Weights of a small multi-label audio tagger.
Model: log mel input, arch conformer.
Data: trained on short pieces for a synthesised band: melody, chords, bass and drums, 26041 training examples, 23.8 epochs.
Rows from block 7 of a small multi-label audio tagger, named by matrix and row number. Rows with one number within an expert belong to one neuron, the router's apart. Each number is 128 + 24 x the weight over its row's rms, rounded and kept within 0 to 255. All counts start at 0. Numbers have three digits each. After the name is the row's rms in percent of the matrix's.
Before each expert's rows are labels from the 100 clips, of 14976, where the router gives the expert most weight on average: "top examples" is what is common among them; "peak on" is the class under the peak. Only what is clearly more common there than usual is listed. The data: short pieces for a synthesised band: melody, chords, bass and drums.
# router: router (model.blocks.7.mlp.router.weight, 8x128, trained with AdamW), inputs 0-127
# up: expert up (model.blocks.7.mlp.up, 8x64x128), inputs 0-127
# down: expert down (model.blocks.7.mlp.down, 8x128x64, transposed), outputs 0-127

# expert 1
top examples: reverberation; text has "room"; text has "reverberant"; white noise
peak on: no chord
router.1 106:128145133132148167141119150184131130092137130101102115127132143134122134124124106064089156129124140087131121086104091119144108170151117101160107116112120135135140189123094156095107138103136100098088114141117140137102109146174159149151142137156162135121147166098080114156137101130124136120133100106160162136151139096138114107069128105133123152103150150115132111101153187092116130124143
up.1 089:123133102128142142159143160114149141131162142111139176117112110150174101160196121183159143160130147152140146131112115138146105118117155132201087120107174155134100114128140121079120160121148118116127113141133160131152139118087125135133139123094127121140120037135130126107116137117127104123128144069093121134130156100123122124170119117139137098102125159114123092146156100131133129100112
down.1 081:127142141121144143124105114109128121109097105087158099118107170136106128127163130118120113122119169204107129093147140112172133156098100117094117138148108172157123109175133094093161127163083108121136124122141105112134102145177068136124133135133138111107125097106152143133151154116169129153111132096140130108149083067168125169132137164152141132123129123116148165102103123124105131142130
up.2 111:161128122114116125098113146111150093197145117137145162118126127112158138149153137158152143131140147155105113127127119134127112159139137132182125155155136175179083122131139128043123144106139146117128115139148103135138133066105107139120146130107118118120136058129168123112136129113138126119137150043102131104114143106112121131121133117120140104121092146115124105175129078142125105137105
down.2 089:112107151145102082085085087115119142108077119121102117110099163134140153153152130099162128136140097092156083131141139133125140196116118105151129116151102128138094140126138112080156077144158123126148138150112132153115124147139101123102132101124105154133133218118133158143137136116114158100115123137185159126109133116144100111139134138134148139109140126130168115172154127162110131114148
up.3 085:131127155123115146105115154097127118153129089153120142118158156136113144126160112181101108129120134129141149147123138148123132130141112130237124141129130120141103097124144135033145137132134092130140159134113133138122143077095138137125134147157123149114116059132174156114110119113125129118114123120143142123114116133114132138189165153121145095127090113147110134129142103116135090151083
down.3 082:135134110092132120150144122109123112091102152096124154094107177122138151155087092094107152115170133153173125147156124121139123165156116123091125118125132155099150116126143101086117138138129107126134130100105133116099145137124126169158151123100133110140091166116117121165150081126138110140121130074121159127103119141169128130151111176093144077160161146119129110137146169190085130109107
up.4 104:140139129153118146145119144123153131184098135151125181132099092095130145126139159174143108115116130191159132107115149136099113128155152142204122111148141174115125104116123132050132149127139096137143117138148147102131127113107103128148160118124124122123126103155131152069103116105133110105103121124096090107143142091101100176162125151107110117137100119144134135101143096125130122078128
down.4 100:135153118107128176087141109149134090099093141138115088114150117107169146120086144130178133164115141135073099142116119123124127127152112115042133149144135183166117166161120096145115097127105143110108166109112109092147144119127124143117127147143106163086113142134113139142140126088122116113144136117116142141165134128112168142089146114147105126122143151124172175102101165130139116148135
up.5 104:126107118135132131149140148106124129212131120145152124127131148137122135119214144193129098133129136141148122127129152135145155110105125126216133144133125137132099112119162099047145110137132112142119139131117109136115138097098095168119149112138116120136117073114178125114109112101126107121131132084142127138119113133132128146182121130117133115112122137124085119133161083112130108158124
down.5 058:129148117110149121198139163150092140122142080106147116110112124139148122146161119122136083119103130101140141077115135110133122114138103162148114064110184114116119144148147102110111109167151139107141137135141137110159115140153128146100130129113138078162156100124165154176142137128154127119082141115139122160133138128122133094129153159113120186105159142117112053104120125144122151096125
up.6 075:129146109153154124165148128132174108184147138125111138095129105117146134128166132159108141118123108122146148148147090151114122134147079134236124127145119181141106112103154163025127144119143103130133128134128111117127146115117121121119121128140141127145107070147151137147112108105125145130104125112082136116121145114118124113168105124123148097140115112115130138101150094117132109093117
down.6 083:125058147119118111118123121180107136125126116069153155109171136105147168127157185065104150144107105123117094132122141101147125153144142119078143102118134096125130135101113121143125120102122149174110115103123112139153122131156114156183183119105080150108138133109095144093166131115159125116118133112114123140120136108165132147147110103154116133141117129118133159155150096134098135143170
up.7 082:134136124135137103132142140109148093177138128132142146112114143132157136156154142173145110125128134157150112123144123131138096124124133129252141128182163172141126116131110144014130136128136119121138120119131110127163111095124119157113151140111114152126103064125148145129133125133112132121090099115107107081126148144102123138131133149124151115142131128108111118122140100139103131128125
down.7 088:109110106102132110114133139152148108101121186097144115138137116142110139168067113085135155093131095140125095135124111150139106127130145153166164111115116170150136128141114116141096158138114144124111114126114083113138116152151142145141132155071073115115130177086150148142092172161133169116161114137146165127090168105126127122111117140161135114141111070121171130097121106144121154118129

# expert 2
top examples: reverberation; text has "room"; text has "reverberant"; white noise
peak on: no chord
router.2 097:141105109133159152138135081142115131107144141123138081133124150141114130117150103126083160136136139156135121079103098101141130140150120107130101121107105131111106189137112132203107137114105110103101117145119155138107115166114153144166143133158176130139159140107168118151120096146121114119141084099173176136150151116146133123113127111135124141098152162123135104090159202099116149140148
up.1 086:145123111122125132134110152111131129179110133140106166139102119112129123127177166215130109138146116110128113105114134133094141100137132101210115116135140136103089082122149116067163125114154094139152128137100142142124152106104093149131145117104142139128117057148192138122109115126133120124101101110110122157140131124136134128195136120109122116108122158151133120151134113149131119099105
down.1 080:075144107093139149161134185103119100152180134116095188161101122131109137138149123127142132137132090098142126126110107180130107102117172144181123119128125147150119149177132089130108124102141086121150118141134076124118136081101117143127127143088140115138129157114147134130130113155109129121130127109129151102111167165149159115129115110139085163151124117136152089113090072138129133107113
up.2 087:130109107115144137140138143144134124190141111127106167135119122100152136114209151142114119125129106141134146114130139141130125100107163117221134090116129140146100143130158110053081137143123113164139137170166109116127176135141100142154110142136118146133100079117172095114134115111120116134091132094107133129131096103121086149153122121106118129142156131124116126139150097131125110096106
down.2 077:156144108137118108178171160112105126167159097097117108164141125134110164114043169114125122100112100143168101106131106104128089104081123134176098152154114127112088153128135087110161133102160127141145088135137124135123131137120154105158157087131092115137140162124178111159156127126148120119119134130151132114126125149142113186103133144109117124130155139148165129113139095143137119130123
up.3 086:124076160114129118174124175122131140179152142119118153130109108130089109115112153186114123134105152142141126115133119110123112123122133128245128131122122136129098124121158164055132157126158146148115137085144101099136136143093104148155147103127119140135129086135165157142099118113111132136100135142092103145163124151133083132136143150131132143104113126136141124132113105117130085132139
down.3 092:119098127129146157105154108144074144127162135145135133153160144118144174091057130097081101132129126117126145127131135162113073143128123162126067135142117125158108170159128132064114154127173072112155121147115128134160115132166168143168127142109107118138132118114138113148150114141141172149120079120147109126118123149126155096134173114101136132120108141121112102119105123137135131169122
up.4 114:157118143118084107127109139159120100207149125120109171139117149130112136132151138178117142137107115063144166128130137125113137121112144142163156137133121116105122121108198130062136137127154118148108132144132102130099142105098090124144138113101121117088128066155193108123129140135113128123171139104123127129139116143122097153189140137112115154124136128116135109153099125160124128086134
down.4 118:144120115139103126137131129133120121123127150156166160162161115128097078122132111084101160096118068111105140128097143143100133103103152108112146163106099157097157149106141164095161144127171184141124114129097135126142142143143149106115125129147101140139137126150068160086104148143152150122147114171110072144125116164114129130098174116156117152157129117116097154146164138095131146113105
up.5 078:145146120106141091125104129111131122202151107128122140128124133144100111134139131186159120143130119099159148120104157117100116152114158124233107141110120126103099129135157118060148129148092121141130137099151135123123101146108103092125128123087144117127135029155168119127116132153128115120134173108117125118136107115136107148140109119144120141136139142123142116152130155157139119100130
down.5 065:121133109150135150133165141170112107106121148070176097127148092104097159125098129122140120110132135127147120116112073131073138122165149106109081117176125156151151119128150088164141124089100110138188110146157117138100137119118110142148136135140106123136143077150116112143105109099120141162135104133155109126117147116137164153159072123172123131100082130150132129130143126138149099089108
up.6 101:103081127167107101141147163121130095187130119125116157141118125132161095101167144150130127112114128142155138141115128155111139129128108136219161128115130151128125037157187110056123144136153128134144142150121132123131132103097141141103096137137129111128152087140174118095088114128130140136120119084125136144116140141110144136168147119149162134134121136112114118110110117145130104110123
down.6 135:088094151099135155125124139125171109162128120100138115090138158136099118157111111189118105107171138150083124124157104152115100155137156135158131088145146176133134105170143086101158109126167128119131145146093117124167099099101111130130153153097141109124138116102188148163136124150134123133092132081118130115137098123152131167151120117139160130118137134115165177129105091104116155123116
up.7 077:121102135166140137144136146118115147179116126141118154142133102109126139110185143197125106129124109145179119128095173132121117111127126145229149088136145140136108108121163127063118125126143120149124124146137129134127125121097102105140123099140142124134148043112198127120101125105140155114126133116137135107139144111138124112124132146121113123124130118144121121125152074142127082112109
down.7 058:146170194098102131128133122120137088145099078115116172117162156125130172100078118150107116112141112118108143142142090135132176155117153170135144144137121147138101105167148168176131113132104162121136131138130101114097133105163135120100124195110105127081095138162150149098127101156112140124096099145097122106130156118132128136144144158116125091126127135127123134161102151096121113104115

# expert 4
top examples: organ-like; horn-like; text has "thin"; melody instrument: organ-like
peak on: no chord
router.4 101:163143116132148170136128132181135114161134133099118138120138147131122132119053106112091160124122149108103113084111087121150115173147115098061115123113115127143143083129167150111105131105143108103083110145114127143131107134139138155150149141151151134103143181098139107160136100135124116113162110058130154135150135080139107104148126109136121146106149155112130114116125179089122118123147
up.1 102:135158114099110155158145138116157120179126121116123138128136130101137165114142170190146115122158105141144144120125106120110125123121162134218130089131142147145091109114158080043153172109185129123110119134116128094135133092110126115144166125113109138108144102126151127125114128103143106123127152093102118110143157143145109114153100120123110105158128126123116098149103079126134101106131
down.1 157:090138113158135132148122156116137136090176123136087141139106108126108090143080182094148122135105113047198160124089120130106119144145130159112105138129129112093147149099094111173118129114153105136165134124145151137102140152124142106138137128117182138163147176149114136126148108116093115154097131161113135112114118130122106144122118123103124112114171166121129110117184129149139129125120
up.2 070:146092127127166126166120187089140127167118114117136161110162127099170141147177124191132114132129123133147119125133130128119124119148122121236131127113147127107109123156130138061159136125118137129144111114152132141117126136125139128112134114135116111131123037119166128127116151123129131122112148094109121123103141123126104133204101138131123113107117141127105116139154104133123117083118
down.2 074:160115185121154094118164133141117074129131107140123173101114150106112087116113125118101182103099106112099172160119139095154150109115142134112133138163101107136172112170142132112096116121127109146138125098095147136086181154095149150119114134132123124107137167190097131120144100126117150132148075124114150131102124121154136145138116165140143126147152127113105167089116163132118106101132
up.3 099:135125143114155095110098187130134113169117128118101170149127114139139119113163123181104145112105104098131162137129142151149118108129113121195136118142158154136105108163114129054135129140156127127110140148111120139139119096115152125107127155112127126127124044126192161097126100153149142126109117079134100139144128115118153122183121115154146163110125105117120139126118087125133094123136
down.3 088:153160115103139105111154096124134131122136147116133120105141112099115109093092131128126125095119101071149139141135106124113135134137100142086124142137102069068140131132082135104120145110113133104120133124179141131116085180140103129144149191162144145146122161095142091150099124127118113119101102147115165141123142145151119115157150132140127140149137177159102164110175138161163183142124
up.4 087:119121129120120128130092154122134140168152131127123172129109143131143127157202127213131159122115119098148132136119119145150142113135134143222116125127120120138099094143175113024141138130151118139120119110139121108125125118125093147127153132125103128109131058114169137141153112127123150121134130087124131138093130121128141126185108129136125130119143111122121133114130121153132106103132
down.4 131:133110148144131096085095110108121138075122165171165128142111132167102099129142109092095151100092119109119118134118151139154145095111095113052148135127104093128161124138118165159110112169138147151106122118136133156111129140143140135096109144157110123129115134111105105131080126156115177134160096152180148147127124119132135112119117147159110179134122097134121154127151196133135105135144
up.5 090:104119145138151125142122168146136150144148109116099178125136112083130142154171131179167108122123097111156117129114171153116088116127145105230146142155165163104088102124144085070164128126134102126137161137133138124129119137119103116150140134117102111121152068115158135127115093103130143126120162084099118133122123117122099137145114110130140150140128117133138144131102076125142123114109
down.5 085:115115159128129124108127067132117159087116123150102122137114117167114125126057133089091139136156116140099169131106140154110169150098133147094122126143112102110165140127133113189142125130106092136130141158143161136114132089130112121113111111127109113132168145120079127137124126124118174116109115199178106160103135135157148127115117132121147137112156170159108120119148151116176172116114
up.6 108:106101121122140135119110130133135150173144128109123141130110148112136102129220117171135137157164107120143154138129137134119127107130135114239111140147136167102124120103163121077121150139106079160131114120103140108122142135129119089130117144107123148115138068148192141131134116137131100160110122097127127124161118171129135145137121148119154146120118134111120116147116091117096112091140
down.6 124:162143136111093134143160107115107136118149105110101107132138143115191138114123141148139124128106148130104095168136096159102101147157118114120191124152149133113086096106181133129145153132134145159156148112137131106129118072149110092137104150168134114107121051139136118128158142115130105136132142127113141149127141109161150150126156093109169076124136105138164114143082078123105144147109
up.7 077:135114113132150124159114136118117117158127113121122145113111120147118152152187111187145144134100118160148095118120138130138113108121131156226160134144116148145115108150166122052157147092135137135126130116143123145111126112092104116124136147135125148119115015122189106113135145124128128123133158063113127114127128116121117134168140131132130133113119150112118122117122117133120112127108
down.7 075:119124139110095120130122158113161116110129162083198138130162084111107132141133133062141118117147130161083097091161131137103122143139135090099181099145138124145125134145137176125096154156122184157155113145140085096182122144106118133134138093111120108125152154148132143141139153115123134087153117118128148131139141079133124129130134114141118115074137125148109149119089102167121133146135